From a checkpoint of a small encoder-decoder image transcriber: encoder norm batchnorm.
Rows from block 7 of the image encoder of a small encoder-decoder image transcriber, named by matrix and row number. Each number is 128 + 24 x the weight over its row's rms, rounded and kept within 0 to 255. All counts start at 0. Numbers have three digits each.
Before each channel's rows are labels from the 100 images, of 14848, where the channel reaches its highest value: "top examples" is what is common among them. Only what is clearly more common there than usual is listed. The data: seven-segment displays showing three digits. In brackets: how many of the 100.
# conv: pointwise conv (encoder.blocks.7.conv.weight, 176x176x1x1), inputs 88-175

top examples: decimal point (100); third digit: 9 (29); second digit: 2 (27); third digit: 2 (26)
conv.26:151112142095173108132188139108095129154138125137156142114139100131163167144143153126198151115137151158115176133143163137186146143139125144112158138168154133126130107150143120149108177116123062137163147134075153107154137157118178136140130114129136122133152137141113

top examples: the digit 7 (100); decimal point (100); third digit: 7 (76); second digit: 7 (33)
conv.126:108136139140116117157113174193128119120137082127139131134130134130117130128100094110111148134150106153167142159117148074130125095175132101138107121151135148146102143120105129118112081139091063167127133102128104086125092131121123134136115142098085131116149137113145

top examples: decimal point (100); the digit 3 (60); the digit 4 (59); third digit: 3 (48)
conv.25:132137140111097151126137135112116114149104134114093130094143114107141132118116126070131113129137130128144143196150144124103109100124122133148116113133165143120090146127078110078078115155111021154188136121131096118146140144116127133148121134119119108125174149123145

top examples: the digit 2 (96); third digit: 2 (68); second digit: 2 (28)
conv.40:159147098096123132123106130130140116121120144105126128136123148150099115098052131111123127138129135114077103154049104088126105055130147177093142138135127148150127101122155146116122136111148132145128133151111096140131103134119109075073145147136195129121121148107127

top examples: the digit 3 (100); decimal point (100); third digit: 3 (71); second digit: 3 (31)
conv.10:130122165133119090104100119134096120103135151129116127133124118063122129128072100107111161108076140118183086175102116108086167083137112114120132135141110140148110122156144122111106109140121103138148108149115138139137091128121121193108100115135136161151130082096116

top examples: the digit 8 (100); third digit: 8 (98); decimal point (79); second digit: 4 (27)
conv.86:166135076182133095153085153162108134090120134150181116124110102090106096135117107119160116130113164133097106135099100091107148098143118165150178112125151129155123162099081124133110096127147112105138106125146109106102113133122108121149122142137175141098135117134106

top examples: the digit 3 (74); the digit 0 (64); second digit: 0 (44); third digit: 3 (41)
conv.90:132125114086102118141109111110145119098163143129134134094115121127119128100108105111147154173157129114149116055091129089146136079111148130129147153116124131149191088122136148137096137116141166117139132132146113112121111129136137126125123150083115102138139131093117

top examples: the digit 3 (100); first digit: 3 (52); third digit: 3 (39)
conv.7:138111093117138154157162110109138092139111157130139124109161148118130097097129099139134107108106110125200112131117138113088111105120142113134132147106137106123119143152152116118124115141164125100127137121136153183128144128079134177110148121120103086128124104115185

top examples: the digit 3 (100); decimal point (100); third digit: 3 (76); second digit: 3 (26)
conv.157:146143147147115162136160155155113095141130133110113136143123111100137131108115115143122116123112128129253131141125114119151120115136134119175164097157135163162124129124140114119150111150133118139184130119126079144137112114148148201128149174090111137163161140107141

top examples: decimal point (100); the digit 3 (93); third digit: 3 (56); second digit: 3 (39)
conv.2:171154130134130096135162143128150111151138124093126089136124086134124089115146092104097135135120125153134103155147127121134145137124101114100124111146179124106085134162097118100123146199128066178144075102110094104123093154160133158072098123122120105124113132116108

top examples: the digit 4 (100); first digit: 4 (86); the digit 8 (71); second digit: 8 (57)
conv.102:087142139135157180130119127132099153086133118127091140074134135100132121118094130121143108163119119117141127111109146123141113085088113091144146147071127139113121170148142140111120126131139143136091166123091170137121128090101111146132148118161139084079148110112206

top examples: the digit 2 (100); decimal point (90); third digit: 2 (81); second digit: 9 (26)
conv.14:167131120073132129157079106094179108156136115126125148127117081138124113109073150095127118147147158136098128123109133097141159100097133166136140100142117108140146094114129116137122159127158129117141128121140131116175110132166108076141129114107173119147155205124122

top examples: the digit 1 (100); decimal point (78); second digit: 1 (59); first digit: 1 (58)
conv.104:112127100143141095110117146150118112109116127109128128127116133115139105136125118123098131087138074168156116153131141136109117110144126091138142096124141146153098159113091113132113106132128103119141125092094104177105114108112146148161096149060073070113137105092122

top examples: the digit 0 (100); second digit: 0 (86); amber glow (36); first digit: 0 (36)
conv.37:129135148125113123102127110113136097101139130140113167117140170158117128121126115119145115190149107137118108100107127132122162121137119156110155212122117127117175097126160138153147124111133109138073106135143126146096117139117103127094148166110144140124121129134131

top examples: the digit 3 (100); decimal point (100); third digit: 3 (69); second digit: 3 (38)
conv.170:120113126147129115165101160164117128156135115161144114132112102099148142143058143111129084154099141131148146149145094107115119048163133169144169142147113159149158178122114122122137103122134141105171121128129092141117117071103157150162131134114133107107123119160128

top examples: the digit 5 (100); third digit: 5 (72); second digit: 5 (30)
conv.30:110148117133131150142100136128159133143187095164118142124138092131140132161087147108121131145123124122158129134157138102106135075095129128161121157102118164091164132162141109144122142127121116091140163114135128104111112126127115160163084113117143161165121137107148

top examples: the digit 7 (100); first digit: 7 (57); second digit: 7 (49); third digit: 7 (29)
conv.120:129161134142093068162130211206161122128139131110140130110106152120123119138100100131100125078144111174141129119135130102122137093182143120153117128184129128155125120124106149118089075123101099103097108090108108129106098118123139101147131147080083118122139117147158

top examples: the digit 9 (100); decimal point (100); second digit: 9 (68); third digit: 9 (43)
conv.49:110068105106143117164149132117136128143126105097123140142098127111174080134154117143122141118136130162131113138188185158130100150138105115148108112108154065141074137137171086097124131143128106134134107159098154157127116162098118134123113137132088154142144114100099

top examples: the digit 3 (100); decimal point (100); second digit: 3 (52); third digit: 3 (51)
conv.73:142140131178106121086118160133135089144116124093079112111145134090114144125133121096105126107099090134170151147135153083147101134139107118127145079166130171189114147124122138106098083169138107115116103118107134136132104060148140143112103132131114095100189118122148

top examples: the digit 2 (100); decimal point (98); third digit: 2 (61); second digit: 2 (41)
conv.158:077122153122119122091143132136118204139118144160152111097108098081129140169096105130162084127161148141118122132146117120171113084117135187147114135152133162149118140128157126116118123109057139142144110090126136118138117116144136111132120116132149121134126161162104

top examples: the digit 1 (100); second digit: 1 (66); third digit: 1 (43)
conv.83:151119123161133140106115119104111119100119171114134190126151130148128106104109130141117144130149104122147119111120125136133123124101147116119130131094141114117124114082175106129195185151111163136136120146105130178118138153106116141120140137108109101151086115110105

top examples: decimal point (100); the digit 5 (62); second digit: 1 (33); second digit: 5 (32)
conv.142:117108115116091138145119136108102114149141146108134113094141122095111184128124150105181140151135145112090145121108129133094099097128116108130130116129122132122111121121103144122127117096127068142142139113133103126089128122077163058128172149156139085120167090119115

top examples: the digit 6 (100); third digit: 6 (90); decimal point (85); second digit: 9 (26)
conv.74:100111190149111102105106121139140130154106128095102127137140109104113161136103141112097107133082150143156072133087131088111110095104109164107135112156130130163123152131118128079116097120089132160121105099110117139131151100158118110101159116114151156099099156127128

top examples: the digit 9 (100); decimal point (96); third digit: 9 (70); second digit: 9 (35)
conv.95:165154101087061103110126164132105096170155132125123119125129113140143132109073147088120091140123130165098171128154134081146132069144145116105102144133144173088119118103121163123085086154141122132115092119103114117096106126110128099090127114131111114149128099141094

top examples: the digit 9 (100); third digit: 9 (86)
conv.34:095153163138125116137096151156133116142129134145124109143121097124150119137101159126131176176108145107085130145167141101152162083118135105132115164116120149085185094128143145131122119142095128117102101123172141145150143124113110120112129117163126157126106109172108

top examples: the digit 2 (100); decimal point (100); third digit: 2 (70); second digit: 2 (58)
conv.146:129136162166104121116108150137127119111134147112094136148137144114078131122093098095115091160124130143164112168067145112075055082123139155104155099130160146149058163125127107163155157124138134146160133130104127145143129113059120124104127125130139106103150093093117

top examples: the digit 6 (85); third digit: 6 (73); second digit: 9 (35); second digit: 0 (34)
conv.113:136136130116085122105124121120160115112135142141149137147130140099070140133112111115089115130111099141127104134079127111105124076153139175107173155142109122170154134142146126133181074099128149127091122123126136137093114084150104121130143096102108111130105147134140

top examples: the digit 7 (100); decimal point (100); third digit: 7 (70); second digit: 7 (36)
conv.36:128190120157134097134118190170163125114111134137134127157126149100148108135148129130099129064158103130162138166123128148145120113159122124137124103139121151176058141139122149144106135134121093119113070129096146136095129098122142142158136148084079099154153069132139

top examples: the digit 4 (100); decimal point (100); second digit: 4 (58); third digit: 4 (50)
conv.50:132188153121073183103148141141142163127125136134148158130133144117155177112120158172110130149110112167143166112118123137137150122066118140132152098092113109136120134109149077127145119155132106147139165119149109140156117106130086158107141112151120074132144129101140

top examples: the digit 8 (100); third digit: 8 (75)
conv.69:204145130091097115105094138134132139119139147131159134118101117106120096062086121153065158148077147127129107135104133100159151069133149172057111114143140106154143108090109150144129124100177122132108115165161113139182149131097148132063117145157137140126145107111081

top examples: decimal point (100); the digit 8 (74); third digit: 8 (51); second digit: 8 (29)
conv.101:131132133123102139122152090132167121136126138106109108147124119111169154119088199070085139125098145136121156143163110126136108071151114120118161090135121119133116160124119147102147126172134096112169135119106101158171161086120142152143134117139103127156163088137131

top examples: the digit 7 (100); decimal point (100); third digit: 7 (78); second digit: 7 (28)
conv.99:147157090124126102104121156175123118147099147137085115162122153114137101137136154105115095131123105133143101191107153144091114098152127173104173088139138140213118161117086101129108089155139099123108106130117129138120100090138107102115106133141116123121139128118118

top examples: the digit 5 (64); third digit: 5 (53); third digit: 9 (29); second digit: 0 (26)
conv.97:114157165120129117119105114117132104131136145165112124157164121128111078128084118130148157157140134152135122135134072096174141075090143129114123168144120183135191103114117140098120110083148133112069127109138111168127137134090127154118147144125134135096097092166147

top examples: the digit 5 (100); third digit: 5 (88)
conv.173:140140125066134153125117144123142123143158127112124144140131125138129122103102177123113139155084119137102135122113134123113145099089157106103187131058128138085135164153095119155130160130197128097123172184125114171120105101113086134136124117132136141138112105131142

top examples: the digit 3 (100); third digit: 3 (82)
conv.42:104136115138170131144105134130089111136128100129143145110093142125095109158096103095137156132154129126202142133109116138105121094128145115167161133163149165164169122128110097125107105135115117131154105106101091113103114120156116176142105148070065101129109090108141

top examples: decimal point (100); the digit 0 (72); second digit: 0 (63); second digit: 8 (32)
conv.53:176122129136159121138129098093105121113104114114134148133122092112113144114119107109164106154112108124106111146084136116169140121125132156110117067151101141150076133119183127164107122152143084161157106126134136142141151139141137068084186142136114119103174136139113

top examples: the digit 5 (92); third digit: 5 (55); second digit: 5 (35)
conv.38:157132096131135097161142104126115109129163126124123137122147090070116118097163141142115167147044126120145126125131126149124134138086117173132112083107126145157095138147101129156130149141165084112142140128102147139123109069057135166143113084149144144150142075129083

top examples: the digit 7 (100); second digit: 7 (53); third digit: 7 (48)
conv.117:071135147154142092171137164145170134159147099102139150165135136151150140144110116098109129106182109164139138124186134162120116106202120117179147140150108133107157124146102130119128084151076130129119135131107171147107120135163108153139131097127103132126121158139135

top examples: the digit 3 (100); third digit: 3 (98); decimal point (79)
conv.116:132152095104126143136058138130144083154129099155161141122136146134073133127082128096147156135126104103184151146098120061162156067149130143151141149122107171141146123134142104139106121130152134148136164146136084102136124127137112188135122151108132175134118120133168

top examples: the digit 5 (93); third digit: 5 (81)
conv.152:121095086114147142149126050063100132172120136151160168145110128142075142126132097099163151125113125125147162072122136153110146147108122127103146092118093077142151139149143149120130115090161147115114145114147121126102146128109157143125090132135126172141106135128139

top examples: decimal point (98); the digit 7 (93); second digit: 7 (58); third digit: 7 (39)
conv.87:104119150209151100130130158134138129105109167113136086128131122105111116134112144124127158110144127135112104152144121109131111083191120148156102121158108157096101117140120125117141107134094133102140118165103149096148109169102120109099103096182114130117149082130115

top examples: the digit 5 (100); decimal point (100); third digit: 5 (77); second digit: 5 (26)
conv.3:082128140167120108103169118110110144125125146101108086132093119129126158149137144075153148149089156093138142149105100113142115128116122103128146095120118160144093156156097125142133121101087039176146135128134108089112099116150126126159156150130155124134138134104120

top examples: decimal point (100); the digit 5 (74); the digit 8 (62); third digit: 8 (45)
conv.98:150114135100149147159143115154111093196132114095149137167092107135126115117147137114079143184125126136147103181133166113113075146148136150133140114119164125134142141133162095142138136147132111106130122120156107098126103125129090130112108133109137139138103112109159

top examples: decimal point (100); the digit 3 (98); third digit: 3 (77)
conv.133:130136122104102171141114151139179107109140100129095116113122117125123101140052096094120121139101113094174108147124127067145149073099115067138174152138151157094138154133119156132102141163163141111143180114127108124131125109168120171138106125094132134134124159126164

top examples: the digit 8 (100); decimal point (100); third digit: 8 (100)
conv.155:153108146115079109120121133139101104132137118150144136104148113155138135080124158153127155165118115119078114178120137116101099117136140139065111159135147145151128121093138101132143077133165128128125086087109132131107145126119133111072121138134113128149095087159106

top examples: the digit 8 (100); third digit: 8 (91); second digit: 4 (27)
conv.52:167109130100161141164114129104092143086135151141190176153141129097166098091108118135100150112097114121121129124151117152142131139142133140083094084126126116128171150087133138118128139102192146121102105107149112115162125151103127112111144118122119092121113113114115

top examples: the digit 6 (100); decimal point (100); third digit: 6 (55); second digit: 6 (52)
conv.65:135175076142124115084116095145143107124098143120118146131148149120133142138131123140140107143096123101129118140119090120187150144136088131100091145115128184130116117124126092131127080150114091153116098139108153139167155089134129107065160138149151144125134133129127

top examples: the digit 5 (87); third digit: 5 (49); second digit: 5 (41); second digit: 0 (26)
conv.92:093134127147107137105085115128167137148131149159134097145106118145064088129141103090143152151133143136156080105072104142138147135126119142111131180146082121130143077143130145110102148106087109122086128126109111134115107149149111155117072149143157131144126127110132

top examples: second digit: 1 (41)
conv.91:106156125125113139156085110101122165155180105159129125154103140171078141133099128130133141145139105155142114100071139108143127091128129092132141143109101095140118110167136125132137177102122085117110143181125093130119126083118094151168117119087129147131128103098161

top examples: the digit 6 (100); third digit: 6 (59); second digit: 6 (48)
conv.35:139151145128126154130122122134151091121107125126139111139123121135094118121119122139144127134109142128084115105077137132155144092073128153088145152120089143128141122082161148137086128134138166123084139157130126097143151134132121107020130138143165117148105124148137

top examples: the digit 6 (60); second digit: 6 (41); second digit: 3 (25); second digit: 2 (25)
conv.150:120116144107070134108093123143173094081109114124109153085157135140095127144123098127111132115128151116134095071106092152143146126116124126134124145132087112129107137121158134152133143097118199159099145173102138112147127118145130121099106129146159106116103155147126

top examples: decimal point (100); the digit 8 (93); third digit: 8 (60); second digit: 8 (42)
conv.82:167155136091120156121152109108125103118114129078099108110121111124145139096148138095119132152118129106141158128135109112147117144122119132124107065162143165126071123111103097131122110146144063132176124117088109119146146132145168128117116130120131092132189130128141

top examples: decimal point (100); the digit 5 (67); third digit: 5 (52)
conv.51:146121156132124149127167111121114141136149138134195156152100121123164157120132106112139141122112121128141177157123115134161135150143148149123138144134184151099129103143118158168129119100159040174135125124145130114138163153160170131123142145134101147118155139091145

top examples: the digit 7 (60); second digit: 1 (36); third digit: 7 (31); third digit: 3 (25)
conv.94:128160114101143108159156156168146122103130148157113139128098144177119114148139110171121116073137080154123104099152152134131171146171138133119101150154114090145152139118091097136147123122130124123128124101136124104133125137110138079151115164111054110137098133134120

top examples: the digit 6 (69); the digit 0 (58); second digit: 6 (48); third digit: 0 (36)
conv.54:135109146145061123121067096136150106109142158152122118131147148129119108145167087089116128138127154106134112093130095114121119125128129135115138185122123110114119120116122125127115119106139131087054140144146136129094114119129133137130065140172126118155132137136131

top examples: the digit 3 (96); third digit: 3 (77)
conv.39:131124099104121170121081131108168113124110133148123131119116124162089107135120079094182147107144096149169092100119083107193152116111127135134119162134126148122162115135121133148112138097143145156112156117138116099114110146158133144129091110117115119137088151127133

top examples: the digit 4 (100); third digit: 4 (44); second digit: 4 (44)
conv.119:131181150124114167135109154137112076155146118126106125095119151165094120121088134085113148160133110140145139167100146082138115102091143113134120216111121163093152115122156149135130143165152124132116168147116119134169136149111127142090139126131176140138142101140180

top examples: the digit 6 (100); decimal point (98); third digit: 6 (88)
conv.70:114121168157123104049123113139099125139088142121106138132135135109131151145133146125115112136082132130121077127135111100106143131105116132098121122149123111101132113133096125114117068126098140140105102146107141098162142111101134119061125140119127152126114106136114

top examples: the digit 1 (100); second digit: 1 (93); third digit: 1 (52)
conv.79:129154137095112119081144150141156118101142112141121099148121167160121125118106129114139084145127130144118122160083155120135128070138150155096164121119147150157112152109132129156117128142139107096087126112103134151114114137141093089116081151095107079156114143109118

top examples: the digit 2 (100); decimal point (93); third digit: 2 (72); second digit: 2 (28)
conv.55:062109128101138124157124139131136176156153140127132129129104113140152144158090118132114092156177134159111119168165173139123115084168149179162137138176161133152125144156158103138150123133096115112130140125135156118120136125144135071151134116140107158116121194179126

top examples: the digit 9 (86); second digit: 9 (50); third digit: 9 (37)
conv.32:139138106112146120114098121131127134131104098132144133184157111141161122112128155142157143108114128139128125157155100156144171100088152133100119133121150115093136104109143111133146144112162173061139101146167122157095140162080111096102121144142112152098087118123079

top examples: the digit 5 (84); third digit: 5 (68); second digit: 8 (29)
conv.141:114134090104126178166120137131114104150131112095129112118089135138123103116123128097099123156130142136107111123118131127125142106148093056144122147102098134073138105125139096102127156131105075106112145133101093126134115145074088125105124098154129127140143092089162

top examples: decimal point (100); the digit 2 (60); third digit: 2 (35); second digit: 9 (29)
conv.109:148150136123141156140154117113133137160159125142119134098075124142125139121082125083130105177120112122127154156086132112130144093132131162118171096143146124147133128099143114139132104141141094143163159126140127138155128129103130115126122115159167175094143159164140

top examples: the digit 1 (86); decimal point (84); second digit: 1 (38); first digit: 1 (33)
conv.175:118134131167137113079141096114129166134114142118132115101125116146098139122098120090142141138126115120159122122096159098146118063065126118111127140121122126156119095128167134154132174152095116159136108112097143155119144147153119162122141135131141110156128143080108

top examples: the digit 5 (87); second digit: 5 (58)
conv.172:158131132128093107152105134142132137101140108099121139102158158138089071144161095107132102147119148151106126075109106102133117130128118111130122156146071085141124151132086127144091115136147122109039122143134126122120124106128129130130091143147142133171126124139116

top examples: the digit 1 (100); decimal point (98); second digit: 1 (57); third digit: 1 (48)
conv.78:083179114128156126071135112094157123123134104117115101142126136196155110130088169100135085164143130104081118168142150119133125085098125116107117130071158173120147151108131129132119166165100141164133083137110131163090123123123111103120128143119101100136119134152062

top examples: the digit 1 (94); the digit 5 (91); second digit: 1 (71); third digit: 5 (52)
conv.106:090150131124141114138129151151146125109123130154149177143156133111150149167148117130157136096109140139119106105117139192142156138137141134105116112107137130103132121144126127138124171084113104123129121157189148199117120145105117123152110160118114115127084132132127

top examples: the digit 7 (100); first digit: 7 (80); second digit: 7 (44); second digit: 3 (27)
conv.121:101125147147097092147133181212176141104158108146138115126132149120109115176127078114070131106137136156125097124111137108132137126179134106130122150135124110136109119099070128109149112138099124122095118108093129117091087114139116101135069162121125088145130141114126

top examples: the digit 2 (100); decimal point (100); third digit: 2 (77)
conv.123:140116110078145125096136111100131189142118096157117124127115116129157132158131132124154162109153144111113169149162109134173196141126133131125153125136177107112177136134148133106088145139111108159133141128145098101132124148228147098148131141157121137140139222164107

top examples: the digit 7 (99); decimal point (91); second digit: 7 (57); third digit: 7 (50)
conv.43:113138090156149079155120152178118146180129119116172104148090137120140092147134103082107140101155133132174121136158106154152099122180119159160135136178127162144137134139092140122147091149113108136144074112161127131130116149119140149147108165122089134132145114134112

top examples: the digit 7 (100); first digit: 7 (56); second digit: 7 (38)
conv.96:099128113137120141137152119151127145093114096102089114082158153161113108150128104118120108115125104166096127091130138117105112132137124130143092145160143137141119161113152129128176054123088121128102142119070127126103118089076127106135143101102069122112150098111124

top examples: the digit 6 (77); the digit 9 (73); third digit: 6 (52); second digit: 9 (44)
conv.154:105144140125125152113119137151140126127090130125136100075127134142117087115103124110115125171119162149098094128123112123096124069129117157129154131129094131129145127094149139109138124105099130130130128128084125107140132144141091111085125148113175098125151170106127

top examples: the digit 2 (100); decimal point (100); third digit: 2 (78)
conv.17:148127157080117119115135105103143115111130128148146140133121097104134137091122141154114176101102175117091137125104125153158157135094117164096135138177156114212143080144138134122118119121166146137126105133140161088153172089165140080117125133152150097133120180180082

top examples: second digit: 9 (33); third digit: 0 (29)
conv.103:143138139117129144170090113095135127163137138080125119108143128113132114118066131116126109115123131123091140138115121052132112069089131142135144114150137141106128110090123116111136111110116133131120162156130120112151108129124108090108116094143165141129133146112134

top examples: decimal point (100); the digit 7 (69); the digit 5 (57); first digit: 7 (42)
conv.27:162081104082134129107212135152085139113099137090106147154102129116088088113155119132125121127091117110093084066125108120125117144160126134125128112108119093120150120130145105135149133102156133115075102141060147099126134147127097094115142117111142155106145129099123

top examples: the digit 7 (100); first digit: 7 (59); second digit: 7 (43); third digit: 7 (42)
conv.137:100160121132128129113137143150115137131128130098144113140105152136136069140118115105076160102158080164138130139115106132146135127164146079137146114148121113128131143123104082116117114145090111100112113113074069137126087105112084104152045159091122088106130078098148

top examples: the digit 0 (100); third digit: 0 (100); second digit: 4 (27)
conv.12:141113090114171110142139157135131099143094141162173118124154099135111135076130090171152134120113117123141131118085137168157137146092117127121114156104125096135152090102111149146167130094143150088109114080152159104090163157137104148105135148119127111142123121094125

top examples: decimal point (100); the digit 2 (57); second digit: 2 (28); third digit: 0 (27)
conv.11:134153124138116106155118161129127137103138128115122096096094081140114137127051098132121068135188144150126107128075113126128115067160135124129125118158149162135126097090132128124108129133095132141141090099091147115175110134145131103081162142133168088130148150074102

top examples: the digit 5 (87); the digit 9 (61); third digit: 5 (50); second digit: 9 (33)
conv.63:138153161162145129130152144149141154192146143142134102145158105114076153149136120112148124151116126134169155139077164152122092135139132160116111127127130150184131128149150105109147115128127124114123108089127142154174108127133132136128097102124184137122111083112133

top examples: the digit 0 (95); second digit: 0 (72); third digit: 0 (35); first digit: 0 (25)
conv.66:094149151122136143089123071102175124144136136140135101132147125117133107136068127103110125144143108122141107109118117146175136070103127130150115149093101149119123084136146127101105151096099163101083141145098067142115083140142049139130130112118133099131084135070139

top examples: decimal point (100); the digit 7 (68); the digit 1 (55); third digit: 7 (45)
conv.71:114173108125155105148085142145163122138123147160117109154124126164151108118106134103116118088174084118150152126147095105169121067147115083125137138145143152122143113121160095118122127135098083108114070099141152127096132154127140125142135143131067123148154074136107

top examples: the digit 7 (100); third digit: 7 (59); second digit: 9 (36); second digit: 7 (30)
conv.161:119144135136146082164134178216129116105122131144148115135145157140131135162095093101139130127140126108114098120153137118144110099157100108139110131216136135141164114093117113130119100114067122126113108095133083121108128118116158082141128145124122148127124114157124